A small multi-label image tagger, trained from scratch.
Model: 32-pixel images, arch inception, norm batchnorm, activation silu.
Training: 3300 steps, batches of 64.
Data: trained on single printed letters, digits and signs in grey, bent and noisy, 0.5 epochs.
Rows from block 6, named by matrix and row number. Each number is 128 + 32 x the weight over its row's rms, rounded and kept within 0 to 255. All counts start at 0. After the name is the row's rms in percent of the matrix's.
# b10: branch 1 pointwise conv (model.blocks.6.b1.0.weight, 80x320x1x1), inputs 0-106
b10.35 099 [118 115 112 151 130 231 114 227 162 139 191 123 114 138 148 211  93 105 151  89 185 138  89 172 142 133 184 126 114 122  92 166 211 107 114 143 149 103 128 120 118 135 139  90 152 108 122 132  98 142 200 123 126 129 124 185 181 127 161 146 102 134 166 149 149 128 204 159 118 100  59 123 132 242 208 143 111 213  97 141 105 119  43 127  86 145  94 115 158 113 196  94  90 114  81 112 167  64 122 119 106 158  99 109 159 120 154]
b10.36 106 [169  82 176  96  95  99 138 140 145  81 136  99  97 159 166 115 104  89 123 179  95 191  85 255  99 187  96 123 147  85 130  95 142 123 123 133 108 144 249  92 255 135  94 154 113 157 136  78 110 123 107 122 113  97 122 126 167 168 193 125 157  87 107 116 132 103 145 135 124 170  61  71 144 183 150 150 143 151 114  41 126  91  81 132 182 165 136 100 143 167 129 170 175 128 129 117 149 114 113  97 133 145 113  94 132 129 137]
b10.37 102 [137 107 136 102  98 125  88 111 117 161 152 197 105 106  88 130 162 104 141 168 126  86  81 125 128 123 118  95 120 122  82 147 145 154 116 243 132 110 109 172 102 139  92 114 113  90 185 142 165  97 138 104 163 127 127  88  87 175 162 191 159 150 142 124 154 139 183 141  56 145 119  88 131  91 153 151 169 123 116 104 148 144 107 142 185 110 170 106 129 128 158 154 118  96  89 130 110 108 153 143 103  83 100 157 112  57 123]
b10.38 104 [ 91 189 175 129 123 170 174  95 146  72  88 127 172 153  84 107 122  59 124 163 115 107 160 142 131 144 131 131 167  97 124 162 138 142 152  84  93 148 168 141 181 141 112 166 151 152 105 117 150 121  79 126 141 118 123  25  68  94  56 187 157 145 141  92 144 142  96 111 114 212 115 181  84  97 111  37  99 157 132 120 134 149 115 145 213 152 130 126 134 149 117 146 138  83  99 145 115  79 144 113 104 134 188  83 100 123 120]
b10.39 104 [104 127 161 144 147 157 177 153  69 138 127 187 148 177 121 126 131  95 157  99 119 145 130 110  67 132 138 130 163  86 158 116  88 124  88 162  93 127 153 138 151 103  92 152  96 148 178 173 188  56 162 138 102 144  85 124 118 148 173  64 142 146 111 104 123  98 138 104 124 142  99 142 123 182 112 111  82 108 146 119 140 128 105 133 255 210 142 133 146 143 179 135 149 122 137  84  66 107 173 118 152 145 106  76 171 163 143]
b10.40 092 [141  94  78  89 198 127 159 142 136  87 195 137 106 131 130  98 109 138 134  97 144 144  79  99 117 112 129 121 155 104 144 154 121 153  94  80 146 149  79 122  68  90 102 119 182 169  99 121 111 125 122 120 127 151 205 165 186 129 164 140  93 125 132  72 179 143  95 158  80 159 152 121 130  64 136 164 151 131 109 146 103 141  89 151 145 103 137 121 132 149 132 175  85 116 153 197 126  68 109 158 125 153  86 185 106  96 169]
b10.41 093 [104 117  79  87 111 165 127 166  98 116 161 168  87 119 124 195 103 187 155 151 162 124 138 141 152  77 151 152 143 181 149 109 211 131 133 128  85 164 106 183 147 143 188  54 142 130 129 102  88  77 120  48 101 148 123 132 119  96 172 186 141 170 137 139 119 113 148  64 177 125  96 140  84 181 191 187 109 223 158 132 178 141  82  69 128 150  80 157 120 150 103  41 123  91 138 135 161 151 155  97 115 109 148 131  77 145  61]
b10.42 096 [117 114 156 107 109 105 152 205 190  94 125 108 132 100 142 179 191 144 192 120 161 120 135 132  96  68 106 137  81  85 170  95 143 108 114 139 137 215 142 131 134 196 195 120  89  74 130 101 108 101 133 110 107 100 141  71 131  93 176 118 120 255 149 148 120 114 113 142 188  82  68 191 184 117 139  89 202 165  94 137 136 152 112 121 127 150 146 105 133 110 124 178 149 108 149 141 105 153 144  75 119  59 158 139 148 137 114]
b10.43 107 [135  77 106 140 163 115 142 114 106 113 176 125  90  77  77 125 102 160 160  50 196 140 111 131  99 152 176 120 104 125 110 172 173  95  84 122 116  78  91 132 152  67  95 130 131  97 128 140 105 139 118  91  92 139  92 130 213  64 128 127 107 107  78 132 198 167 121 143 193 166 108 183  98 116 164 208 199 121 139 110 188 120 173 114 178 164 137 109  92 109 133 136 102 197 137 171 112  75  40  89 100 140 129  84 134 104 131]
b10.44 091 [119 134 151 128 108 123 121 156 109 109 180 111 118 132  96 140 138 111  94 205 123 100 102 119 128 139 183 119 104 188 107 191 163 154 102 139  79 143 103 108 137  88 129  89 170 112 116  99 142 152 232 168 254  98 164 193 138 150 148 153  90 127 102 123 105 135 174 194  74 132 129  65 214  98 134 200  89 178  79 137 127 109 180 129 153 166  86  72  89 141 145 134 138 177 157 143 188 160 174 149 100 123 156 117 137 101 114]
b10.45 110 [174 145 134 167  95 173 140 103  59 117  93 133  91 180  72 114 126 102  56 138 160 116 161 159 160 102 104 145 146 108 109 108 108 126  78 110 183  53  99 130 113 106 170 170  85  81 137 114 165  87 138 151 118 127 162 186  71 123 115 115 123 165  85 168 114 156 143 115 123  87 103 125  61 163  71 112  98 128 179 160 136 119 111 119 128 115  70 100 174 122 128 142  78 154  86 132 123 115 118 108  96 250 156 116 149 170 181]
b10.46 101 [149 100 122 141 129 174 173 149 162 140 116 146 137 219 159 172 126 158 152 145  93 152 188 109 163 148 176 156 166 199 114  89 153 121 163 149 217 127 150 183 137 161 170 191 135 252 155 143 134 116 113 166 171 120  91 138 139 133  96  90 136 132 158  98 108 163 147 131 131 142 111 175 133 127 151  96 100  73 156  48  86 163 100  99 104 176 148 128 124 188 117 122 192  69 195 180 151 208 101  70 133 159  83 136 148 154 171]
b10.47 104 [133 133  83 144  80 122 143 181 111 122 204 145 141 156 120 164 136 133  86 154 133 156 172 139 158 158 222 141 117 171 158 160 136 168 109 179 185 160 124 123 117 137 126 100 108 156 130 141 171  71 204  62 100 160  65 149 108 105 140 114 124 129 143 125 179 104 151 117 190 132  74 152 134 106 119 174 153 223  35  69  95 132 127 140 150 175 128 125 134 143  77 115 111 170 158  88  69 152 154 136  85 116 120 107 130 154  91]
b10.48 092 [165 182 117 136  98  73  98 146 136 118 138 134 186 166 158 148 171  97 119 111 145 155 147 128 158  66 169 140  90  88 150 118  76  99 103  97 144 119 139  90 164 182 111 148  57 174  94 132 124 169 129 111 162  82 133 131 138 156 115  70 126 188 153 105 186 133 152 159 129 150 132 216  97 105 155 101 122  80 183 165 110 129  83 131 139 146 124 106 181 129 101 133 134 148 165 122 162 118 136 139 120 169  87 167 173 229 200]
b10.49 117 [152 129  82 121 101 140 127 115 127 128 155 157 121 134 150 132 133 137 110 113 113 102 162 184 173 170 183 127 132 175 117 143 153 123 181 118 193 128 153  85 166 121 140 135 162 105 130 143 101 144  62 144 209 134 110  86 138  65 120 121 110 105 120 109  80 101 100 143 125 200  96 103 137  84 136 135 158 140  90  67 138 147 109 126 109  74 100 177 119 118 107 108 131 143 121 119 250 104 105 189 113 162 113 218 130 161 174]
b10.50 114 [ 92  92  94 122 148 185 105  82  76 118 143  81 126 125 118 102 162 177  97  70 140 140 131 122 106 128 185 118 119 112 217  99 160 106 127 114 134 151 145  91 106 151 194 134 166 133 129 116 101 149 185 166 152 135 246 103  95 129 142 119 138 104 102 142  56 134 183 227  89 134 155 102 147 106 142 128 112 182  95 116 132 175  74 136 146  57 172 129 142 137 179 184 122 122 102 147 114 127 118 121 118 124 182 122 159  81 162]
b10.51 102 [120  81 123 145 112 174 102 108 136 132 123 147 183 126 134  77 158 116 138  87 158 138 115  88 131 128  83 133 138  72 161 148  58 167 128 144 112 105 148  51 135  98 148 122 140 126 126 143 163 217 119 138 157 138 139 150 190 167  78  98 120 128 104 115  96 148 163 176 116 174 178  95 122 104  97 112 134  43  83 139 143  65  90 116  35  95 194  79 135 131 125 178 163  93 139 113 112  88 103 118  89  96 141 162 155 113 158]
b10.52 104 [125 230 131 109 121  80 115 138  91 104 176 118 159  81 124  82  99 110 100 135 112 112 241 192 181 102 133  70 134 121 121 225  95 134 119 107 157  84 101 154 115 107 155  71 126 139 132 144 103 148 139 105 187 106 148 177  97  89 122 123 122 109  59 139 122 166 169 120 129  99  87 130 175 108 111 135 146 150 147 108 148 144  96  97 118 109 157 136 151 101 159 114  79 159 103 162 135 179 158 149 163 115 197 114 160  78 165]
b10.53 092 [144 132 169 149 113 120 119 111 123 157 115 250 125  82 171  82 159  70 137 177  82  81 145 133 131 117 139 143 157 128 194 130 155 132 214 204  88 123 132 150 133 120  79 187 100  94 122 189 110  68 122  53 121 148 107 167 143 118  98 170 169  99  98 171 104 104 116 108  96  99  36 166 147  66 120 123 157 169 119 145  99  73 139 141  91 103 110 128  96 132  97  91 148 100 143 178 134 149 119  97 157 151 138  95  95 113 178]
b10.54 089 [108 142 142 154 126  90 123 163 101 116 171 112  95  95 131 155 193 189 169 152 157 131  88  77  92 138 155  80 109  97 161 104 150 109 140 115  68 187  75 138 135 153 183 103 194 117 120 143 133 184 165 110 163  64 120 158 115 119 125 150 105 137 113  61 138 147 103 157 201 129 129 165  66 110 168  98  92 175 128  62 125 124 153 113 140  87 133 114 160 126 113 129 119 180 122  95 103  84 103 110 114 107 145 103 120  55 103]
b10.55 087 [136 118 150 116  98 134  81 181 131 102 165 107 106  81 113 107 155 145 139 172 160  79 136  99  66 116 196 137 130  94 221 138  89  96 127 145 176 147 160 151 127 165 170 168 178 200 124 148 117 193 140 212  76 130 180  89 149 143 164 152 182 156 141  87 105  85 133 230 164  78 190  91 116  88  78 123 103 173 116 111 134 159 133 131 119 133  93 111 149 106 187  89 127 136 114 147 130  85 138 129 145 109 141 200 104 183 120]
b10.56 098 [111 114 112  85 117 124 134  85  80 114 190  85 133 172 103 197 139 158 188  78 204  98 152 152 129 127 144 155  77 200 121 113 191  95  93 108 108  99 152 140 141 148 216 124  66 103 135 103 101 133 100 142 127 118 219 109  60 125  71 171  84  80 153 128 170 164  75 141 203 146  94 204  68 139 217  90 118 144 154 156 116 138 139 176 137 104 125 100  84 117 178 119  91 119 120 110 140 131 132 163 137 173 211 135  97 186 165]
b10.57 097 [150 176 171 206 186 136 132 131 115  96 129 110 160  74  48 103 110 109 110  82 113 132 153  99 169 101 119 143 143 118 102  87  86 167 120  84 165 145 149 180 112  85  72 128 215  96 130 127 170 156  92 172  82 136 119 120 131 160 131 163 150 140  80  87  94 168 120 154 117  70 151  83 139  49  96 164  99 156  82 116  84 101 122  84 103 100 180 109 126 112 132  83 101  91 118 161 105 142 145 114 129 145  74 143  79 149 113]
b10.58 083 [ 69  89 135 159 123  65 109 130 182 110 104 139 135 139 181 148 173 178 222  80 125 101 214 153 145 124  90 172  65 190 155 109 110  86 182 153 198 105  77 133 109 179 107 128  99 207  84 106  96 134 104 111  84 102 128 166 119  98  97 101 175 136 176 125 119 118 150  96  98 125  94 162 138 124 139 141 175 129  83 149  80 140 141 160 109 183 133 113 172 118 163 105 155 114 141 135 144 118 132 160 153  97 237 123  97 106  92]
b10.59 086 [161 171 142 119  64 184  80 154 161 112 117  75 110 164 164 170 146 121 171 140 143  85 157 153 201 107  93 176 146 201 123  83 131  41 136  97 177 162 104 103  72 122 128 154  79 131 138 135 119  88 171  70  74 114 187 171  90 146 114 124 121 104 130  84 112  68  82  94  94 119 125 159  94 146  90 117 159 107 140 170 111 153 170  79 175 129 146  93 178 100  89 102 125 145 158 162 102 110  98 111 107 185 226 120 188 156  95]
b10.60 097 [138 103  78  90  91 124  85 101 121 111 124 109 126 175 103 101 112  96 148 149 105 118  68  94 107  98 166 100  98 148 194 136 112 136  83  87  81 201 104 136 138 125 103 119 178 137  65  63 119 144  76 116 106  83  90 147 140 121 130 125 111 164 123  92  93 169 150 175 253 125  74 110  11 117 126 206  82 219 131 127 209 136 124  97 157 162 135 158 113 151 149 164 140 131 124 106 124 125  81 134 148 164 107 167 161 133 103]
b10.61 105 [ 99 210 124 118 122  68  58 164  77 102 180 103  99  87  87 190 155 129 172 159 168 178 137  83 135  99 173  96  73 190  54 181 147 168 151 164  67 129 142 205 114  60  71 112 106 114 113 135  95  80 149  46 199  76  82 146 152 182 171 171 173 128  58 136 208 102 151  90  92 105 106 112 171 167 202 172 173  94 113 101 180 125 126 112 119  80 101  73 138  96 133  92 162 158 115 109  80 122 118 137 103  65 119 121 108  69 122]
b10.62 099 [177 139 181 188 100 145 150  74 108 135 137 196 100  95  94  47 106 150 155 138  29  74 141 119 167 139 143 130 179 141 138 127 141 130 189 160 138 118  95 148 135  89  41 192 136 145 148 149 116 132 118 104  97 118  81 113 115 122  92 195 187 124 125 147 128 151 103 108 126 107  92 150 148  76 135 142 184 124  64 156  66 134 183 136 148 122 115 133 106 126 140  97 124 175 146 120 131 132  88 114 157 135 213  90 158 161  52]
b10.63 098 [175 201  99 139 148 144 126 149 122 118 110 133 114 126 129 102 105 132 128 167 110 166 128 112 115  74 163  97 141  79 134 169  57 122 131 139 167 151  90 144 150 212  96 150 170 152 141  93 139 175  92 200 132 101 166 143 194 125 136  88 106 108 151 116 109 134 120 167  96 166 190 115 146  64  76 113 138 171 122  87  97 127 172 132 143  75 146 161 143 160 106 123 119 102 162 147  55 138  44 123 131 128 141 159 118 171 171]
b10.64 098 [174 121  69 100 160  76  83  91  96 123  99 138 191 147 127 135 170 155 141 139  59 187 129 154 158  94 104 121 161 152 146 255 152 189 137 111  89  96 106 170 115  64  91 189  90 173 181 122 123 104 173 113 246 143  72 171 212 220 114 149 130 117  96 127 116 180 167  85 100 135 128  84 144 133 141 149 177 119 114 150 142 132 163 119 203 145  87 133 121 140 120 139 151 111 136 106 156 160 107 104 117 192 123 160  89  76 122]
b10.65 089 [115 108 105 135 101 122 157 136  96 201 132 172 143 121 126 121 170 115 115 112 114 131 145  77 119 113 157 127 141  83 151  88 112 162 102 160 123 117 104 138 126  80  68 196  84  93 137 149  83 103 120  78 117 180  97 185 205 155 146 132 142  85 118 136  86 126  82  71 135 158 131 108 118 131 119 156 153 101 172 138 116  97 138 138  95 181 130  91 104 142 101 139 118 114 166 132 153  66 116  90 181 115 100 175 160 128 143]